config = dict(
    hop_length=160,
    arch='mobilenet_v2',
    depths=[3, 4, 5, 3],
    stem='single',
    label_smoothing=0.05,
    loss='cross_entropy',
    beta1=0.9,
    eps=1e-10,
    final_lr_fraction=0,
)
Rows from block 2 of a small sound classifier, named by matrix and row number. Rows with one number belong to one channel. Each number is 500 + 50 x the weight over its row's rms, rounded and kept within 0 to 999. All counts start at 0. Numbers have three digits each.
After each channel's rows are labels from the 100 clips, of 14976, where the channel reaches its highest value: "strongest on" is what is common among them. Only what is clearly more common there than usual is listed. The data: simulated sounds of rotating machines with and without faults.
# convs0: expand pointwise conv (model.blocks.2.convs.0.weight, 384x128x1), inputs 0-127
# convs1: depthwise width-3 conv (model.blocks.2.convs.1.weight, 384x1x3), a 3 kernel
# convs2: project pointwise conv (model.blocks.2.convs.2.weight, 128x384x1, transposed), outputs 0-127

convs0.9:508419404502488485496450509558521439534500480504474495499497499553489510546468469493514499501450500456492499495520511507575501500500520475503497469595500515516471497558550482462507535471519459456508500597502562494529542505520496496493490487473480505496472448499324589500488466626501486490526490536562504504512364560670646506504494531486536417500275611456537512503542497497501602546536
convs1.9:479532578
convs2.9:512515512498502485492606493497415538466496506515504495481497541515406502474511510498559502501538490514496462526498500486464493530611499551493496541469515508494581515500465518450579524517510778693496501499467535514472482496433493542490499630569489499519463578503527587533525522490483501498483501416367520553510535505437428455483504486504468626469551538554499501513483550515438488522468
strongest on: gearbox; rattle; grinding

convs0.92:582499529500359447501499485462493529542505480492501445502491500347576626499500484537468502488537481497500522470503500497477498475473501495500502466475499514498482510504474507507469459499475356488491498543495508501422500503501492486445549532505504491502431507501603496473499499678496463512500505498505492410470496585482428498493504357489412469493733501459332494495498521499536497509499
convs1.92:584492483
convs2.92:483499502500490500467488519495623510505444540534487607420518483573508456498498479481658490467447517449504714499440506492430500500609581508487506542503494486507500499500505369489476526564515497427496547502515497532501502506573551555514456439510388537635496381497556495481485512460518493402501479480503488456515496412508596480501548531466471507510499470496489488492505498509387392481490
strongest on: conveyor

convs0.172:490508584505496498503483502398471531520523487495502568499501500623493523581529555499508499500495501492501628505503500504480501500499500517508495504596499504516500499477602490503486519350501483501500500646500500502417444521503499495493499501506503496499312501502497496500513500476500492527506498539522475506503299455569577502500502503485654414500309493501598506497501444467503499504485
convs1.172:464428532
convs2.172:523453295501473510595509499799454511502500540377500546513496510544512495495502445506641507495505491493491507499492501473502481498651541512496509504489509497504513500511500518486485547535500544541499528512489525512399488501526502518493483515492499400563460544504545492500549519496484497501504501501462489502507465526484489543492501514507389510495652466524490497497496533500398489560503
strongest on: bearing knock; piston engine

convs0.273:489550827501505528522501526369431557505510511476525514479548499519498482563529547500495503501544495460499528533506496561434499498494567530478371521548503501507522500421592444469490478534541510503492508491495518506278436559501542512515419507484587486513445522505496478500500511387498498497509475489510478518525497441456489442500501549500522511502490468483501488487487482502502481515479
convs1.273:439538451
convs2.273:502555609500384498518513481329453553503602374494521406469454508539470512614506417531419505499607489510491400496495500502509501502413485524515528436500507506500396514505599500507522455489488554494501510563498510503569616493479492424497478623499529490515553506513476519499505495562499502621500510480502507532491542422371502493493496480501605497501397493488576499501510517501530503516466
strongest on: piston engine

convs0.146:484498500500477499501498499499651499500502496499501497514500500496498502498500500500520500499388500499500492500501500498517500499711498499500500489450500500500500500501384502501502500531498501512499494483500499501861496500501475483500583500509500500498503499500366499500501498501500500505502500500500499491498511518560493474501500485491501438500337500505494500499500581498353500502502
convs1.146:414499507
convs2.146:499499500500844500507499500444512500500500506500500500495696497501500500500499500500488500500495500500500499500500500742491500500495500500502497559500499500500496500500502490506500499538500500464501498423501498499320501500500506498506494517500500500498507492500504500500500505448500500500500500500506500496500513277512511497500500522500500537501476501500493500499500482500507500505501
strongest on: pump

convs0.10:500500481500500500500553501501510557502464504500500502516252500500507501488500433508506500506499500498500588504500500463500500500509479500495510500383500500501494496489479500587475511507490488675500488513500500500504555502501502500466496423495497500500532496500549500500500500515500499498500500426496501500492511534478354501495500260501395499500548515500450500499491755497500502500462
convs1.10:428457521
convs2.10:514620631500584503516496497469313501500525473487512509498586501502487505511489532514483501505482497505499489495498501692492500503484489492520408508510504500494525492503538541523507484426507513519501490436498528496117484496491522471493483555499503480478497476501481500508505497417488500507499503524504512518500560494491490500510496537491533482480472497504507500506503483505527505504509
strongest on: speed: slow; compressor

convs0.33:561668608500500500500573500501332500500540493502500498490491500502498499500498500500453500500594500566500371530500514505497500500377484572500592499496500500499499529501501495499518482500500608497500500500500500500432502500481339499499500703500499500499586504500571596500499501500500509583499500498475583507492545471482450499463500428501500591500531642501512500512500506501623501499493
convs1.33:444439525
convs2.33:479497484501576509539511500601615459500511543479517491493799500510465496500466542498461493500483501500531421501499490493597499500510505521519490571501494503500498499507492572500527485530508562494493495453490498500523472500497601488507498626508501500505507503489436520520511500485473500498504499488498596619500519487518500500495503704489557525495502618509578489497491352521494573507498
strongest on: conveyor

convs0.15:517493499500267501501504498477517521500504471499501486494409500468503498510492440492470500509510499524500493481490500476502500506479500469512542413428501502493472495499528505511493465604493498498502492541500501496607576499483487478481494506468512497500692486500509496500486484781500498490482500497490500543480516684473501475493499337475531480504502499465482495499500598512502486492494
convs1.15:500414512
convs2.15:587481460500464509511508500570270483499516520493504390504485506510435497492473494496461500501418496511500326501488490462582492507456496500500489496498503502500471499517496614540719463349498509523500499472495501502407499500504507502496511601506507490482545471500427510500507496534489501518500506502498533585502524517535486579503471491494619504498363506521594500502498506502488546463531
strongest on: conveyor

convs0.379:511510522500498499425497496495467530498637233555457529534500499500500496605456484527482500498506501503501496466499500507499503501491494471527494495501500492489514499491705512472501516445501499500502492501501502500499495506499557459491500598496493555499494426500238526502433500500500500630490500498500525497568486502508504503501506502493487474500350499501498498540501508499541560489521
convs1.379:521547431
convs2.379:502383326500539443557514498616594505499496498454508508497507499382496530482512504381342499499473483498502506501497445496492496493488481497509559498505508501499474501540525478518493436502470520474497499508488478542702498467509490485510563506513732480474520498497491440464561443528496496482585493526492500467422486571506504500512500494502569494501470433395543510461501437492550486515520
strongest on: gearbox

convs0.20:500464530500461500500504502463460541500499497500500483534279500513486499559501376499518500500675500500500507502500500436492500500491475500500503455473500500500484500495608457502497500499495521512500500630500500500506670500480499467476495476499503500498514574500502507500500487519500500500500500500497500498501467514413483495499502306500516443500584487501510500500497775496493521500498
convs1.20:434515446
convs2.20:447471494502509502504506501846563483489509487480503462572526496525520499552483499531467497499543504511504593488501498505516506500452488500510500488543496500497574500488543536513482520472503358505504526550505500498500476506483588488515492455503475474486512372496460509505509498519500511518493512486522510476502521508741532520494505583492459486500375503492433490502499424512521505506513
strongest on: conveyor; rattle

convs0.59:495534660500509499456508500418448495500524480587485500501500500590517504522475532499482500500512500500500532484501500557491500500462500505536486483500500500500620500500554500394468499382518693622500500538500500500417477505495513470486456560500501591499314502500485707500498500471500501549471500500488671500516480499500499500494500500500511475500430565500502500594497500485506541467482
convs1.59:463433541
convs2.59:486539432500416500516491505536399548500537482502495470500507512508505499480537410504553509500563489499486501513488503409485498508496515521409585514500510500500461500535480501501571503572500809651504512469501523532501518504531499558510498519499496503548506549514568566498539528484500499564498500423468490578501533421310504517499500486521479592500588544514577504499508500472464482517450
strongest on: piston engine

convs0.324:476500480507363575500499502499631434506504421496499506463442500487500472612499417515455500500486500508500500501484500502584500503482510459524493351521500511516434476509552499500503466515501497494500499539500500500706545507517495443461500496443431502481563394500380486501500491617500502612500499556520504500501495562548581500511497513481500315501378501456502490502510570503418463498500
convs1.324:521423466
convs2.324:512502503501728527497523499504465433497489733502498541490468482570482467509494560416534498535332503465503498499489487436586497521524490500467431499500498496498599495487500522610534501501483501527498446430499489500315399512506487490471489463477508500490578492497557477495481448377510523458495498526447506512499560489496499549500498471507460561509542509493569504488507505503466519478500
strongest on: state: faulty; conveyor; rattle; imbalance

convs0.24:490482504496428539445473521432529423522485519603367506477443504603556507538401460499571506501461494481493540484474499524473500506521523513548457478486509513518504476498554406491445508494516443477509500518499504499513546502507510519476420442456436641491502477505437693499486495525497473492446500505550616464524518438517486479491494475509492439500458651501528512607501574472454660401419
convs1.24:505532580
convs2.24:497490487467511496514531495520364613489544491495503497515524558540460495491579505457516504498500475499494431502473500484498484538543500526517497584500531512490517532498527554398543502488508728639468443498426548516469516495485497521513491549529535495547449679509462676544547500489492505507548504398463502557503434483489490500500486505537575619469485587505585478504495488548456504549492
strongest on: gearbox

convs0.298:486501497500537471500500499517518501500498513500500501514498500418504500440499418500454500501735500501500501500500500465497500500249488498466546503535500500500501500500451502501497500513484484494500500491500500500504591500500500503500535487500569500499505499500521500500500500497500500457500500500500500500489483530528841498500499499495477500500529502417484500500500468512660500500506
convs1.298:586504505
convs2.298:524455484494495499490497497574479497499499505500493491489491501503443500485497495356490493505373501499494454498446500458503507504510488494490502494497504497499461502509501467522508530494491539499499498479504466497498492492699485519502501867509485501460524500500499492496497499529525504506487505500495501502497512525493495508500491496493629500499332399521634507496503510466485503500512
strongest on: compressor

convs0.249:500502500500499543456555500548646334453500512571456481500501511547500458498455516514483500494464500547500543477500500501621500500582511504508470507500500500489418500531490562500524512493537512500491512449500500500604463500500567501489500508500450569500498500500467775500454515497500523500448500500500593500519500503517500511490500523500500500496437652536538500578479564500459688422500
convs1.249:429456525
convs2.249:500697751500502500495534500342371498501495514503497505489501500512511500495500505501527500500502500497500520504499500475500500500623499509520500507467500500500524500470491498500493511498499695763502500503501500500346455499500500504500501493500491500500499493500531510500499503500500498497498500500461499491500497505490420500500499501500479504500494497548474501500500565499431497499494
strongest on: speed: slow; compressor

convs0.261:490433438502485429459456500530551496530478470548447390520484502499499534507475410502446507495507492488485498476565505511569496488426514456450569472607506512521444481543510481416504510471500450447511515680500558502551566498494540455498509470479535538496485437507404571488515473556502481469514497575545499491500380504683704470519466493500499415499420510484492508528570471484578546492568
convs1.261:484515584
convs2.261:513590585499497495515549489422347554478557469479525464480496549504409518512508510490504503496526486508501370491513480512491448509561504541531491513466510512498555501471496555448598406472518669639418506495446516525461479499473501501446502612594506477515449567501458639560582507522442508539496501398433554591503523493445443457525503474501551542436469536544571463508480549532468500528490
strongest on: text has "speed"; speed: medium; rattle; compressor

convs0.263:503566575500561496488551500498444435500500545517483540551501500616459484500487582493538500500388500499500441504500500420594500500671500518510500548449500500500534500499468593435542590443500500488500500495500490500384370500500441584501489560508451511500458540500387572500483517500500500466494500527472512565500499493499424567490522484520570584500462553566716500507444582500429525492531
convs1.263:522476420
convs2.263:501320252500480500569496500766494511500501468465557494499496500528502501502560494502500500500494500500481498487449500709481499500491544496511497493500509500500513500513552497622501500495499458496500500506500500509544490500523500483497500469498500499500543496509500414460636500485500500503518500616504472496500515488508504494501499497500492492500377424497488500500501499482493487500501
strongest on: speed: slow; rattle; machine: piston engine; compressor

convs0.280:433465440502444551516487512477489460523580450479533478378486506569497481599450511465461503492443492477499503544502497549475501489486530614514476488457501530524458480538617402538513445527552512411493500492495545502559528485500475477509410587481515488500647485503493497503515503419488482591503482495559486534551570239461527473515505473468576595487500489497556482490508532478449490527383
convs1.280:520419476
convs2.280:507500498501539516500503501507304513497554376513500473459508476474417503553433501500389468541446522501537294476501472449512504532483464506485495516502465507512426484499455497521559443407503532463500450464500485491435486499476426414484498653508522500486580499476400507526500467512498494555469478471497532570501554499477496486494503487494711502512483501499633502502501488505537527499526
strongest on: state: faulty; rattle; grinding; piston engine

convs0.150:496504501526464537416497515530471420505497513596452476450497501682536476556458510502566499529460504503499562504501531497507525522528517515562462476534500518528535468502553488361482574484522488492518491570517502471462494505486500538502406498460396580487480494488388604526419510507517496514447501526516610502519495494667479495464515505493510496516363587561566514587477524467485652411456
convs1.150:419490529
convs2.150:496505466500462500499590503500506485469493535501490431477497497504439492435497499461493478501489528520529329540540491486510478500501499536499503510480478500500500500510486514498551470507499785653433435473460499500546503500482512531505501705563486501499500500492504620566497500531484515500510500433453571598501557493498473495532500503497546561464502603513595447499499532576495531498491
strongest on: gearbox; thin (high-pass)

convs0.182:500625758500521500498501500308404489502510489500492578503494500513499502507493582547644500499512500489500531498500500500487500499661504501528459488470500500501564501449499495505494587451499503619500507500500500501472351500502542497500503513500501501508439513500496508499501499455500498527500500585484499500502511532508351533500469499507457500500459498615500500500499589493442510501504
convs1.182:437502440
convs2.182:501514499500501498500481499512723531500502476508497504614675502501520501505521453506497500503541499492500547467496511467574498501490492478459496530543499500499508501511451541372500604537500486318503527541500522498713510493502546492517502490490480507505412485501446487496499522515494501499489499488508497496500405535586624541500491604510478475500442489439472503503505413500501495548595
strongest on: piston engine

convs0.70:519649739499493495498469485419494562514495501503496498535495530485547533479528488531545510493518478503496599431497500534476495498506504500502481493476518514500522503512486509534478543512508442524498518468484513507489458502533516500451489440521466515504501510505570540494522512509490475505495505446547520449506602634449385519501488477497329428493620616517287501515511505439500567505495
convs1.70:543503425
convs2.70:523398329500393519481486501651506497506487503521486458501436501484511499494490399460491495513559510501507517533508501368518495504452469514411541492500495507504455494507498507549492499625492486496502479524514482497553563490504503520540500486500487511489605470497594506516489493543508494513491502471502505485495658500384497508502500452488412628523731507495497508495507500480528499479386
strongest on: speed: slow; compressor; piston engine

convs0.46:498483474500542500501488500502631500501379605497502495492495500705490500434489499431546500500213500499500736503501500500503500500570501501500498530500500502502490499501499498506502499495501497500500500513500498500539503499501500603503434448502500497501519489500481491500501500511500499377501500508500498501500480417526509500501501499500515496500346490502514500499502508499496499501407
convs1.46:521418483
convs2.46:445412390500583514513550502544588411500507500491501501497491499563480498500499623466496499500375502500500457499496492480504500502508501500526479529498499503503479500500433500544507500483501740515501500412501499512475362502526500494499498619498549496500560553499422496500505497501502500501502499499497500507500510500504488501498500497499701487501390499500728500472500502500475500498499
strongest on: conveyor; speed: fast

convs0.161:482553573500498506489494500375544524498514457516493565539504521434605517539496500547510510479583476440498627471496497534383495479349498493554468477590507502499545490478564504467429514535499440363496536490496524501519479523508550486495440418447482516507477502500636536483489500441501500550494504507500523394500494482489540523515497512507311522483577513499300484519509440498522511500487
convs1.161:557534445
convs2.161:501419443500318523473457507613474523505481510532475488530500508406546520444458420503500482539509512488523504503437497289522489554496496509359520510514483510505492494507306516499487510497497438395499508520501492482500581494520497515512506451499490510500528423484498497498500499627502488504477500469585516496499493498569537506493500502486496511528714436500466510503501446492494511496496
strongest on: speed: slow; compressor; piston engine

convs0.383:502493493500501515495521500525485497497509499507490503498464499537496491493477503497525494511500513519504541508490499510499500528504499512399505480496497500500497502503514505574503521491499560690499493503500497495386508495501484507505473463499488512502538516498964509509500501498500503499493500518495514507516575498503442501491505480496442499501563487532508503501499531505513529500484
convs1.383:540529429
convs2.383:348504497513500531495466530506541451520499505505494481460619508537503487509490499471517491473402504499518503557499470474504491504615527600489492552476497533531473452500499496422491509554513498350502572459497500624502496512552532506575464504514499506523520288486477463469514500481494458492505470402561487502515528444500701508491520628499556553501453500509543503458497463509411498508408
strongest on: speed: slow; compressor

convs0.7:505500499500455492500501500511477501500501372501499497502484500494501500504500494515409500500560500502500361500500500496506500500372495496500504497498500500500484500501627502557500496507498498506500500499500499500503504500498500499500503573500487500499941476500503501500499499553500500655500500492498501500495524487469475498500500469499498498500508500499473500500499502500541501498502
convs1.7:461424513
convs2.7:500379318500155500495494500625494505502489507509500502498508505501526500485500499503546500500504500500500530500489500451482500503547502501500496443491500500500482500502496494519481501497501319362500502503499502500492494495499494510500500420500493504502491510500550503500502504490500496496499500497625500481500523493473479500498500565500475512500679491514446503504499530493475488500450
strongest on: state: faulty; rattle; imbalance; conveyor

convs0.259:510455498500504494500497497525255499498501501500500509505505499533494501497493529470499500497447500462500503491502500501519499497526499402501485491501500500497504504510501511534509519187506500624497491500499500500465493495504502500499519502502495500489500493500491486500501503510498506501500500489503500504512464556752506510498502500509627407497498493501481499500500492502444501503655
convs1.259:572533535
convs2.259:499588601500406511496510503411517519495510468502501487504496504387481523501508462494485500502499503583505482504501496457563498501500502499495550447495497500501438510491469498508508471488435540500496489538497486500578523509500509495496606497501515511465511518498457484501489470741499499543511501507489505525487508750624490508508489501502529473500297513504536514500499538508503514470661
strongest on: speed: fast; gearbox; compressor

convs0.295:558502409500456501500500500499471520500499501500500495493479500511500500500499364500503500500500500500500616500500500360500500501393498467453649486503500500500455500500507499500500503425500500548500500663500500500483662500500468500500496497499499500500489500500500500500500500694500500498500500569484500504502430678721509499500500499500501498500490500501500500500500509500654500500499
convs1.295:509415511
convs2.295:500732693500489500513514500278289515495510512495502459499521510512493490525497508498511500501530500502500435499497500514498494503499504508500490518500500499499590502474521546494503495423500619527500499493499514500303490509490499506498495680500504496501482508500481569502512535487496506497494500482498518527501511479456491505494502504500493565500498500517559497500498505505483503510468
strongest on: compressor; speed: fast

convs0.124:497483502506454536538492513501437495553599470466559577460580508654537483610492577518562524480511481397489493549465476523520499483530573582557431493502522546531502479492542482517476477499526500431499495507495533522515490510536469468554484580488503484537459524510421499502513503493496472610546502569564460529500474305466483529503503567517577563496263468513583495473470461485492490519445
convs1.124:454476569
convs2.124:496361442499467499499439517567753502530453500496489492501499507500557505489532478499525498498539506492501617506545519465501494494524518500485500499500500493510500499533462471438478501555503300368502501512501487500619515480516509512515494340497497494501455479492547499497503504523501489511517496475518490455499487524550585506509487509498343494502560532502315513511504502463492499506499
strongest on: rattle; muffled (low-pass); conveyor

convs0.50:513514503501341503497504482525493605500576388505497502525495500323552561553498483587472498501619500499500435457491500492500503502402467507566508460490501505472477499558506536481499459501476417454501557592502519499565540476494501430500536577508525507504520488500502511502500497644499500633471501446498525501490483617458487457493475466495466495500639521461297497503503491483514498483503
convs1.50:580494533
convs2.50:541587598504581488467566501448560497497426568525497506497452426550498400533502493441551492490458512494502545495501493500435514512513498482489443502493468491500563465390517481521458637528502640723515485521536493501441464508468629501475398509503423506470512418476524504536467504439504502430471488514408500463575563547508447452499548481433413492525487492495492463478474594557503469479505
strongest on: speed: fast; rattle; conveyor; machine: compressor

convs0.260:500500361500484500501500500500555497500474530499501489500500500632500500526501500500499500500384500500500518500500500500500500500500500502500473500534500500500500500500526500500500499499517522493500500545500500500500514500501500500500464499500501499500500500500458502500501500501500500602501500500500498500521499397699519500501500547500500498500171499500773500498500474500483584501480
convs1.260:507420468
convs2.260:500543752500448500500500500313502500500499500500500500500444500498500500500500349500500500500500500500500502500500500495500500500500500500500500494500500500500500500500495498500500501500500500501500500503500500500481502500500500500500500487500499500500501499500502500500500500534500500500500500500500500499500513511500500500500500499500073499500512500500420500500500511500500500500500
strongest on: turbine; clipping; text has "clipped"

convs0.98:382522486500613560477501508518502472492509499522479512504533500553501451502472536501519500500455500505500505500500500499512500500244506508516461547632500501500510498501503517477507501638520497426500500486500501500440463497500501534512462526499446522494527489500474570500469523395500507504461500480501540500510511392493738506500500529500482600500467585534503500529500309498487501468490
convs1.98:531577525
convs2.98:451460474464581500510462495553617499501380639492501533534591501534557500445589547391554503499447493497485595500490499467487493497517511490412463538536517495499352522503516493515438544594500481472485495463484529501466488498576493579548470289491503496513501504504500398434511500348505502401508503531515444486500473499531550544501496613504500502489485500513486500498498438501471500516581
strongest on: speed: medium; electric motor

convs0.258:416515480498367518517467506356556499498496476472515548507504502514496482818488497533479502490462494493501493518495491513515494487441500498525489457535501499494486485471662472481492480576508486392493494497491502507656521532517484449496498484450496477501514466502349486493508507505489500526513490479520488486500503424501603502522496519518508487490382469459516490470515428503563479519496
convs1.258:430476544
convs2.258:474514500501488512477421537486518423537431587506444567388568489509574475455502492475624495500432509480501528608522515441484498492735520520454494551377487504524503496497467445553436510532516440381526502407526504502440493541559511614581475437460455502510484484495577450471442504472538459472502482496578469456512563480477502508502501550502487580511570509500464523466501531491388500483454
strongest on: state: faulty; rattle; gearbox

convs0.292:565525520500500446501501500502488595500500499499500499548404500489501501500511468516499500500584500499500502499500500353498500500498424485488697450499500500500572500494500499348499524497460500503500500628500500500741696500499461499478500500497500500500480501500504498500500500560500499499500500515500499500500466653574554496500500361500499445500504523497470500499500522461563498500532
convs1.292:515496415
convs2.292:495376479501544502495326501510512360519480596500500533479490498553499485495499594474550499500323503481501557505499500542500501490550505499510489496490498500499550501503542490611497496494500355354499484486500489500520364501523598510498495437502492500502559290499502486500494500499502499488502498497566499495500502499627491504497506498493511456500386506516484496468495526468428499485481
strongest on: conveyor; compressor

convs0.179:500502494500481498500497499498587501500429570500499459455501500513583501374462488501528500570498500500500817523500500512500500545512498500493492501506500499500507502500405482499500498503508464488500506502500503500535506500498483623499501326500471500501494501500657523503500499539500500443485497503506529500501498493506507497495500500500232499500500505499488500507500500500505506500447
convs1.179:414502506
convs2.179:506560685500448500504495498159445504511512555495505467438489500494515500515500477516501501498515499502499512557498499519466499500457497519508504505496502500498488501499518447559475449485496520528496501503498502500281525499493500550498504505501508497500509496501643520502503500514493495528500505499518508420499633474430475498500500484497496577496596502507442493500504546488503504503418
strongest on: speed: slow; compressor

convs0.267:508461427498285509496490500548479474499501429501499496470347502483516500605490316503488503506518499503496552511500504443483501504338457501488546419535504498492444500502599476513472511456488466528531498620507500498530698491479447478496494505462508500479516435503472511498485478610510500501498515519505500476485447631544562493500500467504476436510503516418494500500507533527532500494459
convs1.267:543559547
convs2.267:519511566503627462512564500505485489483524483502534506521564501436375499521519615510475500489500495492499330485499496493565504489625501494508483508492504499499543495494497608471602497477499652564497508469495512505486457497489526413511572642511506500510483532501378505500493500494492528506602497544410501623501489637492482524533500517499508482493449489522611500493464528613498502494582
strongest on: gearbox; imbalance

convs0.154:500500483500501500493500500509499499500500500500494500500501500500499500500500501500499500500579500500500497501500500500501500500500500500500500501500500500500500500501499500500501500709500501500500500499500500500500500499500499500502500502501500500500500500500498999500500500494500500501500500500500500500500500500500500500500500500500500508500498500500501500500500500500500500500500
convs1.154:514501415
convs2.154:500500500500500500500500500500501499500499502486500500501500500500500500500713500482499500500500500500500513500512500497506500500501500500498500501500500500500500500500498501500500430501500500500500500499500500500500500500501974502500500610500499500500501496500500501500500500502500500499500500500500500503500500500500500501500500500500497509500548503500503500500500500665500499548500
strongest on: turbine; thin (high-pass)

convs0.41:513565740494502499497522500480385458481499503502497488538494506491495496426505510487540503499500496502498356450497501466499500501540512473446511501494501495476525498478387589516499517313499497533501490468500489497237291510517548505479500500483491502486472487500500499500497497454500509474485514505476508508490511530499456574512501480499505490501565511533569470506499513500479498492501
convs1.41:533451436
convs2.41:516382391486454497504496490575660537497463476481526479542433449456492413463529429383490513468508483541467504460531507394502504448468497449443565440503523365456447516519489508469510535587456500493507495544515499498721542487497512536500507475427494448494485473522480454477506502535521525497496518535357404485481452622522511526503498479505460458499555493485486424502502516496524412508545
strongest on: piston engine; speed: slow

convs0.123:497522765500505486504479486499510612579475502500501542567504537370573522487532498513503512478529479498496589442507501487462480481492503441472505490506509555508508476517483508467450505431488449507492502493476523504447498495500561504478499438494510500490447490501521466476503501496483416453500506488538441452492494630500509499521466485498407487484571490491255502477511499500662438499557
convs1.123:564465453
convs2.123:503489436486479502484502504549633503485449646516497484511519484499500471457487475492508489516517511503509509488541498456506500509567499539462522567497491482498487502499341511475505525778489517497492482439505486515535493505494575531556501493501502511517533495488504590512493491503503505425499507471487508499496635508390533504511585529474464673504691510497501476500503487546490500484497
strongest on: compressor; piston engine

convs0.140:500506492502450534499486523500405305546517501501499538500500500521585506500507564571586500523477500451500513500500500501529500510614547538560432496430500555576480464536490447690437534391508464447515500425500500500536350500550511500500502485496417501486618506500524502500516500550500448651499499503561500422500592501501454531498468501500487523500562500501499524501473577459403574499470
convs1.140:490415510
convs2.140:498569585500503500502502500346798500499505485499500496500407500432498500513512498500489500500439500500500469500500500356499499500454500446500498481501500500500421500500473499499501500694482529502499486507500500500653499501500500497487495527494500499481596500500384504500500408499499501500500500499499500503500501606516500496500500386500510366500486520499513499500500499502508502496574
strongest on: clipping; text has "clipped"; fan

convs0.113:464501294500513495500499500385752511501503476500501455414504500500497500502508499500486501498490499505499492557510499532494499498467499500500506501520500499500475500501532442494502484611501494343499502499499501501766685500497460492501503515503501500500501490501496497498500498483500499503501499487506494499502508379470564477501499501500507550499441498491499500498506488499505494502421
convs1.113:501551570
convs2.113:521496539501483495523512495550429374502489511488502508501456503497481500396568549505560501506445499500498482500504501464505495505643536483513500486438500499498483503506426499528504554297492500516495500458499499498489414490507496506492513506523445475512397512501410485506519507629489501494514505517498502505492431618526424522495499467501645476486421506580514510507463593495420489512741
strongest on: conveyor

convs0.287:500500424500499500498529500559499362487500500539501497499500500500500500500488500500569500500500500500500479500500500500553500500514500583503500500500500500500489500500644515594500500500500557648500500500500500500500531500500500500500473562500500519500716500500501541500501500498500506500500500500500562603500538497377500500500500500500578616500443544500773500505500604500456593494383
convs1.287:513494415
convs2.287:501499500500495501501500500500493498500500494500500269498488500499327500500500491500493500500496500500500401500500500486501500500500499500495502498500500500500486500500493500508848500499500504500500500500500500500500504500500498500500501588500500500500523499500499499500500499510500500501500500500498500725500508504500500500500500492500580499500466500500695500500500502500501500500502
strongest on: clipping; text has "clipped"

convs0.183:523528577499496346497535495456518521503475496501500487571450502466458536326510399514502500504548495506497505427492508457491510508522442380505560474472511502487499522493431518523512510496432554597516504501504518496494495516485524484459572475507483501496521488499512484500500364651505494458488507393441499472464514619476433500496497417502479261503525491495458507502498556502492499501618
convs1.183:430504551
convs2.183:467277443506548485543460501581471530515503479475531501462535509550491504481505555495488501469480482497503503484480473708427505483493515510577417522493508519502555504526622452508492387459531379353499521489494503535493457475505500469519457516537601473512470503500477466465556517467482428486514477500564440481520514442574498429496522517491560479482349415515483483486488454447482487548483
strongest on: compressor; speed: slow; state: normal

convs0.196:500508513500515500490501503600532424500501500516457504575506500516488473500453503500518500500500500500500499494500500504672500500560538500501497504500500500500504500500500504305500588521511505509500500532500499500604481502500504500500499506500424507500470501500243568500459500514500501503462500464500550573521498552601537500499500503500510502500321634503638500506479500498500521494653
convs1.196:512499414
convs2.196:494472251500549492494500500806578488500500536507492525503523520580501500495496504493509501502443497501499569501496500688489498507434514500570504506512503500500493499535585499527500505584499500479500497437502497500508502500508502508510470480499501504499539494498517504498498500385500502482493502505486502362497538411499543506501499531498549517503421465488548502502508474499512501496403
strongest on: gearbox; thin (high-pass)

convs0.256:493567531500760491500544505472659503502450591497500504505505501552511518447514527506572500498505500479500669497499500587465499497528504505512497504503500502503627499498497524419483500508502485507500501466500503500498363505514508501498498459506557499502454519500522481496501500305500499383511500495508489485500471289491512510507480505501427497500496480496486500494500497500486500507491
convs1.256:503510414
convs2.256:501548558500351502420512497466475528496539457573503413513512502517477500648480392508477500503615497504499466494497501262644501504453499500408504499502500496497466501478542720522576503467499637515506553537502504498504535497493531491503505545500512501500541508500479512500471499531504506533437504484491506582500505498411501584495500509500433543503503495507559502500500493506500504482507
strongest on: compressor; rattle; imbalance